Rows from block 5 of the encoder of a small image VQ-VAE, named by matrix and row number. Rows with one number within an expert belong to one neuron, the router's apart. Each number is 128 + 32 x the weight over its row's rms, rounded and kept within 0 to 255. All counts start at 0.
Before each expert's rows are labels from the 100 images, of 14976, where the router gives the expert most weight on average: "responds to" is what is common among them; "patch colour" is the nearest of a few named colours to the mean colour under the peak. Only what is clearly more common there than usual is listed. The data: histories of elementary cellular automata, time running down.
# router: router (encoder.blocks.5.mlp.router.weight, 32x128), inputs 0-63
# up: expert up (encoder.blocks.5.mlp.up, 32x128x128), inputs 0-63
# down: expert down (encoder.blocks.5.mlp.down, 32x128x128, transposed), outputs 0-63

# expert 21
responds to: 001 turns on
patch colour: black
router.21 [ 62 176 142 129 137 180  99 115 129 124 112 181 154 142 127 168 197 123 102  86 135  51 121 163 108 126  69 124 144 176  89 127 109 169  79  62 110 130 139  86  84 196 173 107 165 109 177 100 120  86 118 131 128 112 108  73 160 133 150 129 178 111  71 140]
up.0 [120 106 173 100 132 136 161 149 126 143 151 175 144 121  52 122  85 109 120  66 144 128 205 138 104 145 140 132 133 162 100 114 129  99  53 121 130  61  72 142  98 142 188 127 166 149 145 111 131  74 147 125 139 145 129 154 135 115 157 105 130 136 110  66]
down.0 [ 84 105 168 102  99  44  88 122 142  96 126 157 146  84 171 145 123 136 161 112 116 138 134 110 104  87 100 118 121 108 138 120 100 181  34 144 113  77 105 112 202 155  90 129 138  66 122  98 118 199 109 176 135  68 157  82 173 136  97 130 162  71 173 112]
up.1 [109 145 187  69 105 153 175 152  99 116 141  55 170 123 130 122 165 117 158 104 136 112 115 127 114  69 162 149 101 171  89 116 132 100 127 184 157 200 139 136 121 159 116  77 110 128  98 143 124 131 128 114 107 105 153 114 112 182 168 128 101 136 173 167]
down.1 [113  84 148 181 116 102 134 109 107 169 137 215 127 116 155 115  89 129 135 183 163 102 192 101 108 150  87 133 138 125 136 115 101 152 120 149 130 112 126 133 109 198 105 137 104 153 135  95 177  70 114 126 147 145 167 131 116 101 107 145 117 134 178 156]
up.2 [177  91 131  89 116 107  90  96 143 117 111 141 119 156 124  78 134 183 120  77 149 172 111 165 123  98  57  92 118  89 150  90 142 169 129 175 162  59 153 167 141 155 183 140 100  77 135 121 178 116  95 144 166 167 146 142 155  99 110 121 155 129  58 183]
down.2 [112 143  98 186  86 127  87  90 153 129 166 181  83 137 150 143  98  98 137 186 142 130 113 166 156  78  72  95 110 173 100 177 121 103 114 102  98  86 109 123 141 205  97 104 108 176  98 136 126 126 137 134 111 119 227 123 132  81 158 105 123 106 199 141]
up.3 [157 158 124 137 190 132 138  72 102 171 139 191 146 145 113 155  76  92  91 106 126  94 159 126 160  83  91 158 164  85 105  91 106  60 137  79  89 146  81 118 105 183 145 181 144 131 140 104 137  80 122 130 174  96 157 174 147 114  92 143 164 175 103 131]
down.3 [158  95 119  89 196 183 143 134 138 120 101  89 149 106 132  83 166 136 134 129 111 105  63 118 103 166 135 155 104 108 104 122 193 135 208 139 140 165  98 112  79  98  84 131  33 104 141 156 126 117 114 141 177 171  92 124 133 132 128 116 153 183 120 153]
up.4 [131 107 177 145 117  94  77 113 173  87  79 118  96 164 105  97 174 164 147 152 158 176 112 105 122 109  86 174 142  82 121 115 185 168 109 118 136 172 119 157 166 130 152 120  68 135 131 153 174 120  84 134 114 141 137 128 147 146 124 106 138 101 164 167]
down.4 [195 172  90 175  80 155 141  90 119 138 167 112  72 183  96  97  56 116 100 139 147 238 153 116 150 116 121 132 103 133  92 150  73  96 172 121 126 133 194 119 148 116 109 107 121 170 108 115 177 146 161 102  78 188 137 123  98 119 162 105  94 126 162  71]
up.5 [157 132 160 155 141 129  86 171 146 159 170 169 187 175 120  98 140 155 113 145  80 127 113 119 141 108 113 157 149 149 127 103 182 125  92 139 120 111  89  97 118 138 135  98  90 181 138 123  66 182 135 183  92 107 125 122 139 130  96 152 126  97  77  94]
down.5 [130 138 149 115 145 106 185 136 126 121 127 133 121 125  69  82 156 127 108 146 101 165 174 147 116 142  94 134 110 145 126 126  67 110 157 123 128  93 156 164 153 142 122 130 199 144  99 159 123 203 153 124 150 126  75 167 149 135 124 127 173 137  64 129]
up.6 [ 73 170 141 147 186 122 124 145 127 109 137 187 131 137  89 117 123 105 139  96 204 148 202 131 109 132 146 115  66 108 114 140 154 131 106 100 176 104 107 120 138 140 124 123 115 102  74 104 184 112 134 147 121 121 103 109 109 133  91 118 151 130 144 131]
down.6 [175 131 151 141 160  91 100 107 124 168 161 110 133 132 174 148 161 158 162 123 157 141 159 122  86 108 125 112  37 123 101 156 172 179 140 151 120 124  95 116 116  73  43 140 114 117 114 110 139 190 145 128 133  53 134  61 119 114 130 123 162 140  84  73]
up.7 [ 20 143 168 119 130  74 114 148 165 135 140 201 114 148 139 145 175  79 157  87 181 124 177 131 105 156 107 134  78 130 164 173 125 135 128 114 146 114 111  99 140 148 136 109 153 122 131  85 178  84 136 146 111 130 115  92 108 159  99 113 148 113 126 100]
down.7 [195 103 155 124 148  96 123 126 122 119 177 141 107 112 167  85 208 140 151 148 121 147 158 121 129  78  90 116  22 120 102 145 174 132 100 152 120 119  68 110 139 125  64 144  69 119 117 148  98 185 117 166 150  70 150 162 145 111 113 121 142 133 111  93]
up.8 [ 91 113 151 155 119 108 179 165 107 131 113 141 162  76  91 127 165 134 145 104 170 115 153 125 121 111  85 151 115 140 191 189 174 182  68 156 104 133  84  93 114 113  75 120 139 158 132 126 135 136 126 134 118  63 112  78 144 199 184 124 127 105 105 190]
down.8 [102 154 150 148  87 113 153 109 119 139 141 145 104 157 162  70 106 111 121 153 114 182 227 142 119 126 135  92 129 140  93 167 121 209 153 118  88 150 195 189 131  78  84 128 167 146 103  93 167 156 154 109 116 109  98  93 119  86 121 121 152 160 125  58]

# expert 24
responds to: 111 turns on; 110 turns on; 011 turns on; 101 turns on
patch colour: white
router.24 [ 93 190  84 158 151 138 134 138 129 164 155 156 150 131 104 166  54 176  76 185  92 131 144 111 119 111 152  80 138 136 162 154  96 122 127 179 171 135  98 130  82 155 106  97 184 155 100 177 114 108 170 111 138 183 155 153 119  92  92 134 100 164 120  89]
up.23 [117 106  95 122  65 115 103  97 150 149 114 114 124  86 131 187  91 137 122 165 140 107 173 147 142 115 129 176  79  78  85 123 143 152 123  99 154 129 120 112 109 117 152 139 130 149  89 130 152 104 139 102 124 157 124  91 111  97 161 100  74 166 110  89]
down.23 [126 112 130 104 187 200 161 134 158  94 108 160 133 108 111 133 130 138 147 153  88 153 112 137 100  87 121 133  86 135  76 138 150  96 131 125 132 105 134 144 173 122 114 137  73  88  98 182 112 101 120 130 123 167 117 151 147 125 116 136 110 137 177 175]
up.24 [133  76 119 151  75 165 111 139 140 145 148 115 143 129 149  25 146 125 105 140 169 153  38 119 125 124  95 117 188 123 120 138 105 131 144 147 144 145 141 113 169  99 156 120  91 125 130  95 136  93 149 133 152 171 128 111 131  78 117 120 110  96  96 215]
down.24 [136  82 105 185  80  73 117 105  88 153 178 132 103 166 138 108 115 135 114 147 145  72 145 122 105 223 147 117 148 119 142  90 174 144 126 151 145 111  72 138 114 165 134 152 127 174 145  95 121 114 173  76 123  88 138  84 124 150 130 118 198 152  98 174]
up.25 [163 145 152 103 188 162 150 142 148 127 123 155 134 141 119  26  88 135 119 141 185 116  70 164 123  96 126  79 158  87 127 124 115 102 160 141 205 149 145 166 168 172 155 157 151 120  99 136 139  97 129 132 154 169 128 142 113  91 115 113 136 128 117 151]
down.25 [152 131 134 131 119  75 153 133  72 130 146 113  95 143 105 121 170 172  85 146 156  95  65  96 127 181 131 152 154  77 121  75 187 139 151 153 201 129  86  98 181 139 125 151 110 162 155 165 107 140 159 122  78 116 153 123 117 191 118 120 131 150  91 171]
up.26 [ 53 130  95  90 152 120 138  77 112 131 162 130 116 116 151 140 102  85 110  58 133 155 160  95 168 109  89 150 200 169 149  84 125  64 123 156  75 118 160 164 117 159 166 136 119 142 137 147 144 140 118 102  97  82 180 160 147  99 156 144 117 167 127 132]
down.26 [177 155 141  64 168  94 165 159 178  77  93 146 171  92 117 180 147 128 168 137  83 135  78 119 102 103 103 143 105 164  71 111 147 128 144 109 120 142 156 146 167 125 135 133  93  85  73 163 174 162 111 185 159 150 154 141 157 100 130 116 129  70 116 152]
up.27 [106  75 124 121 111  77 144 111 119  77 128 120 130  58 183 139 144 121 144 132 128 118 139 171 109 136 177 112 117 129 180 134 164 147 103 148 128 194 113 139 209  46  86 136  93 127 101 154 162  91 115 137 117  84 128 125 122 217 133 113 136 124 140 207]
down.27 [130 143  74 142 108  81  82  89 102 161 168 120  75 164  62 146  93 110  50 124 142 125 159 166 166 139 133 110 143 120 126 131  93 104 135 111 122 201 163 120 123 107 143  87 182 180 144 115 144 133 172  75 106 126 139 103  96 128 188  97  85  95 121  75]
up.28 [111 149 117 107 118  89 139 115 181 129 143 170 140  97 160  20  73 144 123  84 136  61  94 106 162 152 113 111 138 117 152  80 111 142 158 140 189  98 110 124 103 106 172 117 125 135 124 122  76 130 146 182 130 185 150 129 139  78 122 123 126 118 143 161]
down.28 [171  87 138 121 136 136 137 124 135 128 126 115 104 132 161  85  94 119 131 172 155 153 181 131 101 228 175 133 145 125 120 129 143 153 159 157 134 148 127 159 127 170 105 115 157 118 146  82 133 140 137 107 101  88  93  80 116  90 134 118 183 195  96 117]
up.29 [138 154 148 121  91 119 136 156 157 129 150 139 145 117 103  72 120 154 134 118 153 136  97 108 163 108  67  97  80 133 150 109  97  87 164 136 208 119  91 141 124 153 169  91  92 147 101 132 136 132 160 153  82 219 161 148 113 108 116 138 130 126 161  74]
down.29 [146 101 111  95  72 120 137 147 161 111 102 110 109 103  87  99 124 165  95 152  94 185 131 137  98 171 127 126 172 128 115  83 152 141 131 129 148 149 148 145 220 137 133 160 165 115 126 108 173 180 113 154 113  64 214  68 115 117 134 131 117 111 104 132]
up.30 [138 159 125 143 125  90 127 139 145 134 146 119 124 117  64 138 159 134 128 177 111 150 196  95 168 156 164 131 123 120 131 110 146  61  69 153 164  79 170 107 167  89 117 154  81 141 131 157 138 126 157 152 111 202 176 156  96 118 138 146 169 129 130  84]
down.30 [134  90 117 109 125 117 123 147 143 145 109 111 147  95 179  94 156 145 116 145 105 173 146 110 105 203 187 108 153 137 139 132 125 119 130 156 160 136 166 136 157 142 131 150 145 114 141 123 145 168 115 119 155  38 141 131 108 102 112 132 158 209 127 125]
up.31 [152 112 104 121  81 160 160 128 155  94  72  82  96  97 152  58 102 139 165 110 115 135 117 169 116  86 126  90 143  76  91 143 140 137 127 113 149 132 155  85 151  94 179 107 109 102  73 163 139 104 122 100 154 157 106 117  69 156 170  96 111  87 130 171]
down.31 [164 131  96 171  50 116 143 120 118 147 173 122  79 149  90 156  93 174 109 161 115 124  33 128 124 149 133 135 156 129 135 130 158  85 130 149 161 152 123 104 172  90 209 116 115 130 133 183 106 107 126  90 110 186 187 120  97 126 173 125 119 143 147 125]

# expert 22
responds to: 111 turns on; 011 turns on; 101 turns on; 110 turns on
patch colour: white
router.22 [145  83 170  88 145 179 124 124 124 101 155 138 134  80 134 140 106  80 186 155 166 179 123  89 117 155 106 148 133 141  89 105 105 120 167  74 117 140  97 110  90 178  66 116 125  85 135 113 165 178 118 135 104 127 116  82 138 107 181 132 168 144 172  97]
up.22 [108  79 178 146 166 159  90 152 158 124  72 123 114 124 139 141 134 125  82 155 150 177 136 118 146 132 107 118 102 122 106  74 125 107 127  94 122 157 134 140 173 165 116 159 106 131 118 115 124 125 116  80 102 128 101 121 131 100 117 132 142 123 170 131]
down.22 [145 154 144  79 164 109 129 165 153 102  92 106 163 144  61 149  78 133 147 103  71 110 166 124 126  79  80 140  75 115 119 117 136  82 154 115 116 139 115 125 102  93 121 121  72  86 111 125 190 160 105 167 175 136 112 162 143 138 127 147  68  96  92  99]
up.23 [151 135 111 107 126 149 155 106 102 116 135 120 157 109 148 119 148 130 126  42 117 117  72 159 129 118 122  86 161  42 118 160  96  68 138 121 204 182  75 165 139 189 109 134  96 162 154 105 131 156 130 141 184  56 133 112  81 176 132 116 159 122 129 115]
down.23 [ 78 136 150 142 112 137 138 139 111 139 125 145 150 113  92 171  54 128 150  78 158 114 148  85  92 111 118 137 175 103 154 103 175 157 132 155 163 150 162  89 160 105  91 154 116 119 138 112 151  87 123 169  95 126 150 108 137 142  97 151 120 124 209 131]
up.24 [170 124 136 130 158 122 167 118 181 140 131 160 129 119 124  65  95 101 149 136 166  90 157 135 119 155 166  96 104 141 145 178 108 174  78  94 127  97 165 107 157 165 158 116  90  99  90  93 108 105  97 118 177 184 103 129  60 127 137 123 154 151 146 179]
down.24 [143 117 112 135 130  98  85 111 143 117 110  50 114 131 165 176 202 105 128  84 126 103  78 178 170 202 133 133 104 149 146 154 179 152 148 114 129 113 104 120 121 108  77  86 137  97 131  96  74 161 108 146 159  85 155  56 159 141 162  66 175 151  59  94]
up.25 [150 167 137 102 179 170 112 128 130 151  96 154  82 157  81 119 118 182 129 116  82 134 186 174  93 118 126 121 121 110 110 116 160 126 148 110 189  94 173 103 204 155 116 114  94 127 106 145 133 171 117 108 102 116 160 182  69 142 105  82 128  68 110 123]
down.25 [113 156 142  92 109 135 109 155 158 129 115  86 128  70 134 120 173 105 159 137 118 131 126 130 117 158 150  97 139 160 111 125 186 152  63 121 125 141 139 134 134 144  99 142 147  98 116 140 162 214  95 180 174  79 155 149 173  99 114 121 167 151 115  97]
up.26 [163 159 153  83  88 110 190 169 165  93 178 121 171 142 133  97 139 195 112  73 149 169 146 182 111 163  89 110 102 101 101 140 108 143 150 198 202 108 115 146 124  98  94 123 141 112 113  87 133  90 148 131  66 111 114  78 146 102  98 160 163 149 184 162]
down.26 [102  99 173  85 158 139 142 163 136 115 103 175 178  96 132  98 102 136 167 156 108 107 171 150 126 162 123 136 139 136  82 139 138 177 184 128 127 141 149 158 165 143  90 128 113 106 131  40 178  97 101 176 187 130 107  72 156  85 101 152 130 140 137 140]
up.27 [ 82 150 165 169 183 115  90 185 122 141 117 143  84 196 107  62 175 123  97 148 141 187  78 158 119 186 149 129  78 114 146 102 164 100 135  99 109  94  82 135 163 104 142 167 112  91 147 133 131 144  79 101  75 126 137 148 119  70 103 145 117 166 118 107]
down.27 [145 134 170  87 161 101 104 167 137  83  93 146 173 117  82 131  42 103 178 157  83 145 169 125 128 114 108 110 146 125  81 123  97  83 113 116 100 108  98 153 177 134 110 125 120 122  66  89 207 168 120 167 171 100 139 135 147 106 107 140  91 125 113 162]
up.28 [152 180 180 165 171 149 124 122 167 158 100 134 112 131  91 125  62  96 133 165 162  87 138 125 115  66 114  57 190 132 164 142 152  90  72 103 130 112 150 114 115 195 175 123 118 117 150 134  91 148 145 130 145 181 171 132 138  91 128 109 137 112 119  95]
down.28 [123  81 153 135 182 135 139 170 137 145 119 109 158  94 174 150 193 151 181 147 138  91 120 106 109 189 113 109  80 119 126 110 225 161 128 134 128  65  45 137 100 165 132 163  91 112 122 115  91 173 116 156 160  89 134  97 133 127  87 142 150 146  63 176]
up.29 [137 137 173 127 187 125 165 178 153 139 133  98 136 141  86 137 170 175  96 135 113 161 127 167  77 180 105 131 116 184 111 129 164 116  82 130 141  89  96 126 142 159 112 129 117 145 136  92  85 109 129 100  71 106 129 120 158 149 138 113 159 122 151  65]
down.29 [104 117 155 104 152 156 153 170 111 107 118 180 169  87 138  83 126 113 168 131  83 147 202 132 107  71  98 121  91 127 110 123 123 169 170 117  93 142 185 148  67 111 100 131 127  83  98 136 200 100  97 153 155 134  35 164 166  86 102 130 129 160 195 119]
up.30 [168 167 152 179 156 122  91 123 126 151 163 136 154 146 105 184 142 132 134 103  54 166 126 137 128 104 114 109 175 106  90 175 138 162 164 128 136 104  58 131 143 177 134 111 149 166 125  61 122 105 153  93 168 117 110 120 137  82 111 104 114 118 109 106]
down.30 [135 107 157 151 210 226 165  78 112 125 167 123 113 161 150 140 114 120 102 138 140  45 134 128 150 105  83 172  68 111 128 140 178 132 195 120 130 104  58  99  72 182  36 133  45 151 146 138  69 151 136 131 136 137  69 126 118 132 148 119 137 148  99 170]

# expert 25
responds to: large cells; sparse start; 111 turns on
patch colour: black
router.25 [148 109 136  96 147 158  89 137 144  94 145 116  93 126 101 133 152 115 142 179 159 174  89 182 101 132 171 139 126  88 134 110 126 122 113  64 142 127 140 183 107 194 123 124 137  72  91 134 156 138  72 179  90 126 160 116 118 186 100 147  93 128 186  69]
up.0 [ 85 109 137 105 124 154  89  79 126 129  90 128 136 147 104 137  97 147 135  94 101 115 105 157 120 116 135 134 190 104 149 111 114  73 103 158 142 152 154 103  89 131 200  67 154 123 125 176 131 173 136  95 112 152 166 124 151 108  93  76 143 180 183  88]
down.0 [160  90 132 105 144 146 183 161 136 108  84  99 136 105 102  95  66 142 133 150  94 152 135 140 138 148 165 121 161 139 124 153  99 115 141 122 145  57 163 161 114 168 171 127 170  79 112 142 121 149  89 122 142 138 105 139 127 119 136 146  72 185 164 152]
up.1 [144 100 151 127  85  76 146 152 162 109 129 164 117 123  55  77  84 158 105 188 120 129  81 174 117 117 131 151 110 116 103 132 190  32 138 105 142 125 134 144 172  96 123 135 157 129 123 166  63  50  86 176  80  93  93  98 156 120 150 130 167 140 124  76]
down.1 [178 109 137 219  93 116 135  71 112 166 178 129  89 153 149  91 144 127 107 136 170 119 140 128 135 154 146 131  79 132 148 124 128 113 125 123 140 192 107 120  83 165 135 132 141 189 142 114  83 179 174  40 118 118 126  96 101 152 136 108 174 141  84  96]
up.2 [102  52 175 106 101 127 133 151 101 224 144 127 139 117  69  95 199 128 139 127 113 122 179 145 129 133 138 122 101 122 137 152 152 123 109 108 126 160 169  62 158 100 137 121  96 137 121  79 142 164 135 135 147 112  83  85  86 137  87  87 150 155 161 126]
down.2 [106  72 122 133 145 107 127 113 139 115 144 107 104 128 124 117 174 107 146 139 129  53 127 151 132 212 100 101 170 152 149 152 183 203 128 121 121 105  64 175  90 155 133 121 168 111 133 128  77 144 137 119 144  78 148 106 129 121 124 122 173 153 123 144]
up.3 [153  90 142 144 105  74 159 165 169 118 121  81  87 121  99 187 162 112  79 174  77 143  79 145 131 127 146 143 117  89 143 140 126  94 112 130 118 143 109 115 184 111  80 147 115 128 120 155 120 166 101 180 148 105  68 114 116  84 115 141  95  78 103  85]
down.3 [131  84 135 175  71 120 156 148  98 154 130 102 131 121 115  71  94 145 131 123 138 165 141  97  96 198 156 143 173  77 168  86 122 119 105 158 181  54  97 133 133 105 165 164 169 167 146 132 159 111 134 100  97 115 143 149 103 165 108 160 143 144  96 198]
up.4 [172  79 147 124 176 115 149 151 188 104 128  86 119 105 123 137 177 145  82 189 127 168 135 163 142 168 147 152 109 108 121  92 124 107 126 112 135 103  99 125 162  74 109 111 145 107 135 135  83 120  98 168  98 122 119 131 152 103 130 127 125  60 131 101]
down.4 [137 161 134 187 101 163 153 117  96 172 136 106 117 151 125  73  89 147  87 145 149 184 184 112 120 117 155 166 110 104 151 136 107  57 139 166 171 188 191 115 178  85 145 161 148 157 148 113 123  95 151  75  93 122  92 150  92 143 105 162 132 159 160  88]
up.5 [104 124 120 140 137 153 131 126 109 200 111 115 114 147  51 145 172 120 124 112 127  99 158 149 119 168 107 103  88 121 167 130 145  77 112  97 130  97 137 116 117 141 154 103 155 124 137 101 123 195 101 127 191 199 140 176  77 166  94 112 124 101 124 101]
down.5 [142  90 125 134 180 255 154 151 114 132 138 103 145 122 143  73 171 132  95 104  91  56 139 153 136 166 113 126  59 138 124 132 151 127 169 108 114 149 148 147  72 110  93 142  94 122 122 139  76 177 124  96 178 130  67 164 125 134 118 112 168 189  84 117]
up.6 [159 136 205 128  81  98 119 148 144 113 119 119 109  71 132 177 154 137  72 166 131 157 136 148 116 142 189  74  83  90  95 105  74 158 182 124 125 101 132 133 155 181  90 133 104 150 121 108 126 117 114 145 144 111 184 137  92 143 112 147 130 153  70 121]
down.6 [102 133 169 100 163 139 152 154 126 145  97 141 157 111 118 138 106 160 158  95 157 103 166  87 103 178 141 164 137  80 140 105 154 172 183 171 158 152 119  62 114 123 119 177 116 121 142 105 168 109  94 163 137  95  73 116 152 132  91 162 140 124 153 118]
up.7 [ 75  78 153  65 101 150 123 161 128 126 126 122 167 126  71 135 189 172  63  92 105  76 119 152 120 155 157 105 148 128  94 109 144 144 128 107 188 176 132 146 182 131 136 124  71 142  96 118 146 105 140  85 167 107 175  81  89 126  89 126 131 179 158 106]
down.7 [145  75 123 170 148 147 166 118 119 140 162 120 114 119 159 127 136 160 111 157 119  75  97 127 130 144 101 110 109 144 144 122 171 113 133 118 128  99  53 113  31 190 173 145  80 149 119 193  70 123 122 136 136 159 118 160 137 146 149 121 109 174  73 168]
up.8 [123  98 138  94  95 112  95 150 121 118 144 130 188  66  38  87 164 163 189 138 113 106  50 129 132 110 136 114 114 118  96 137 125 109 121 154 155 175 163 133 198 147 142  96  84 165 119  79 127 121 189 187 121 109  99  83 123 163 122  93 151 149 129 153]
down.8 [ 88 103 130 193 139 113 158 110  95 143 164 169 125 127 112 155  98 130 129  90 143  38  92 140 130 176 119 130 176 149 123 119 150 168 171 122 128 128 124 108  91 156 171 147 101 170 123  68 131  79 139  99 144 155 125  54 132  93 149 128 105  96  95 140]

# expert 26
responds to: 111 turns on; 101 turns on; 110 turns on; 011 turns on
patch colour: white
router.26 [100  81 191 153  88 124 126  80 118 118  89  59 112  93  96  98 167 187 177 124 131 181  95 143 149 110  89 167 112 184 158 108 186 161 155 124 157 116  78 105 145  59  91  68 146 109 142 153 115 131  94 129 107 147 145 152 139 150 150 116 189  88  98 145]
up.22 [125 151 123  87 129  96 119 173  91 104 203 129 157  69 161 122 164 116 123 106 135 111 122 139 169 151 116  60 170 142 114 138 110 186 174 111 133  92 113 107 137 140 118 147 150 150 156 124  95 142 188 110 167 101 120 153 136  99 151 189 106 128 127 142]
down.22 [ 89 166  93 108 181 172  91 144 156 139 141  71  86 147  95 150  49 106 131 101 112 180 138 161 141 123 124 127 185 149 114 144 109 104 129 111 100 165 178 134 199 120 136  89 145 118 108  57 173 149 138  93 142 120 184 105 144 124 139 102  82 162 168  56]
up.23 [101 156 182 144 112  87 194 111 112 146 139 128  97 110  98 150 119  77 180 139  87 171 142 111 118 137 125 189 134 184 120 132 145 182 137  74  82 138 139 102  91 123 125  74 173  84 119 114 136 115  78 133 106 166 168 158 125 128 165  96 122 146  92 131]
down.23 [ 52  70 123 142 177 148 105 166 114 128 118 134 126 102 134 121 141  98 126 142 111 173 203 125 135 119 139 127 142 107 129 118 141  66  99 138 110  99  96 123 154 107  93 133 104 131 127 115 158 145 121 138 131 128 173 163 121 114 133 150 127 172 121 122]
up.24 [112 139 142 110 132 162  98 108 175 148 205 115 172 117 121  82 172 166 111 159 140  83 152 104 130 128 141 108 102 118  95 114 139  86 153 125 159 127 201 121 148 125  78 139  88 166 107  74 148 146 222 146 123 140  45 144 125 101 136 129 184 112  89 104]
down.24 [110 136 142 142  71 136  99 136 105 165 122 172 108 152 108 121  91 119 107 131 144 115 114 119 120 182 143 108 170 110 143 126 158 109 170 108 150 142  79 114 119 163 218 108 151 142 121 116 136  62 136 140 156 174 112  77 104 132 138 113 143  82  75 116]
up.25 [115 145 146 163 116 123 140 141  94 149 192 104 175 122 157 123 142 209 117 151  75 153 155 125 120 135 112 165 126 184  96 127 112 145 129 135 128 118  99 111  70 119  90  82 153  91 121 120 169 112 101 179 153 135 154 140 148 134 164 106 123  69  54 116]
down.25 [ 41 110  99 123 194 189 121 141 140 123 104 145 131 121 129 133 117  99 142 111  92 146 223 153 127 204 126 151 124 119 128 162 145 118 124 111 136 118 159 127 160 166 108 113 177  89 126 115  78 130 134 139 149  97 131 127 115 119 130 150 155 146 150 113]
up.26 [ 80 179 135 153 125 147  64 179 150 112  83  98 119 126 111  98 131 143 127 165 139 130 163  71 175 100 117  96 126 163 109  82 106 120 142 146 140  84 217 111 144 119 122 168  90 151 151 149 132 161 136 169  88 108 120 132 147 125 153 164 100 115 126 133]
down.26 [151 124 155 167  99 152 104 115 103 164 145 115 118 125 153  69 164 147 123  96 176 103 105 105 133 154 177 154  82 101 169 121 159 133 158 119 152 149  66  97 124  92 114 140 123 143 155 183  57  90 158 110  89 155  41 102  99 154 137 128 144 141  99 164]
up.27 [146  93 106 148 105  60 150 130 199 121 135 130 140 110 154 117 153 130 136 160 134  81 115  61 121  97 146 175  77  94  93 179 129 108 114  53 154 167  99 143 165 113  89 159 124 154 101 100 110 153 173 142 122 139 124 133 139  77 137 128 155 163 147 119]
down.27 [ 85 146 124 113  56 144 114 102 154 169 113 129 127 132 173 118  51 151 147 142 111 163 138 142 117 122  55 109 175 139 131 129 152  95 143 120 129 133 110 138 150 154 163 116  97 129 129  58 144  77 124 120 137 153 141  79 113 150 138 150 177  55 133 125]
up.28 [155 162 110 151 172 116 106 132 136 149 117 162 141 148  68 101  89 114  98 114 158 107 138 175 104 104  88  71 137 113 145 202 142 129 152  95 112 115 119  99 131 141 186 127 113 158  89 169 103 141 130  93 136 148  86 117  95 159 115 103 194 101 118 135]
down.28 [182 144 124 175  92 211 169 138 106 159 160 142 123 128 138  83 146 143 123 159 135 107 117 127 114  58  67 145  65 118 119 137 166 168 173 136 149 169 108 111 109 118  59 182 115 130 121 133 120 164 151 103 120 168 102 175 119 137 105 129 122 132 166 106]
up.29 [109 134  85 152  95 165  87  86 131 108 119 103 109 148 171 145 133 173 114 184 112 145 134  91 194 169 117 109 171 148 133  60 129 148 116 152 161 160 209 191  92 115 106 165 115 138 141 101 102 117 154 205  99  98 120  87 125  71 103 163  95 126  88 122]
down.29 [140 104 120 183 123 124 107  88 115 170 144 111 113 131 210 103 212 124  88 108 163  68  72 129 140 204 153 110 134 123 145 143 178 220 151 119 124 157 103 121 108 131 101 128 172 142 160 169  71 119 145  95 111 115  63  90 110 122 144 123 151 175 116 191]
up.30 [ 89 128  91 140 105 108  99  92 117 170 104 187  67  81  53 140 140 110 134  96  82 149 153 163 148 100  90 124 149 158 110 106 162 183 173  98 133 116 133  96 153 175 134 104 154 147 127 115 108  86 135 133 182  87 168 134  93  89 163 145  75  95 141 127]
down.30 [119 134  94 141 134 173 120 118 134 131 133 104 115 127 119 190  56 122 118 116 149 204 118 134 122 190 105 138 141 145 112 140 149  63  66 129 134 188 116 106 178 170  84 140 144 149 133  73 133 150 150  98 107 130 157  69 128 108 151 130 151 168 209 156]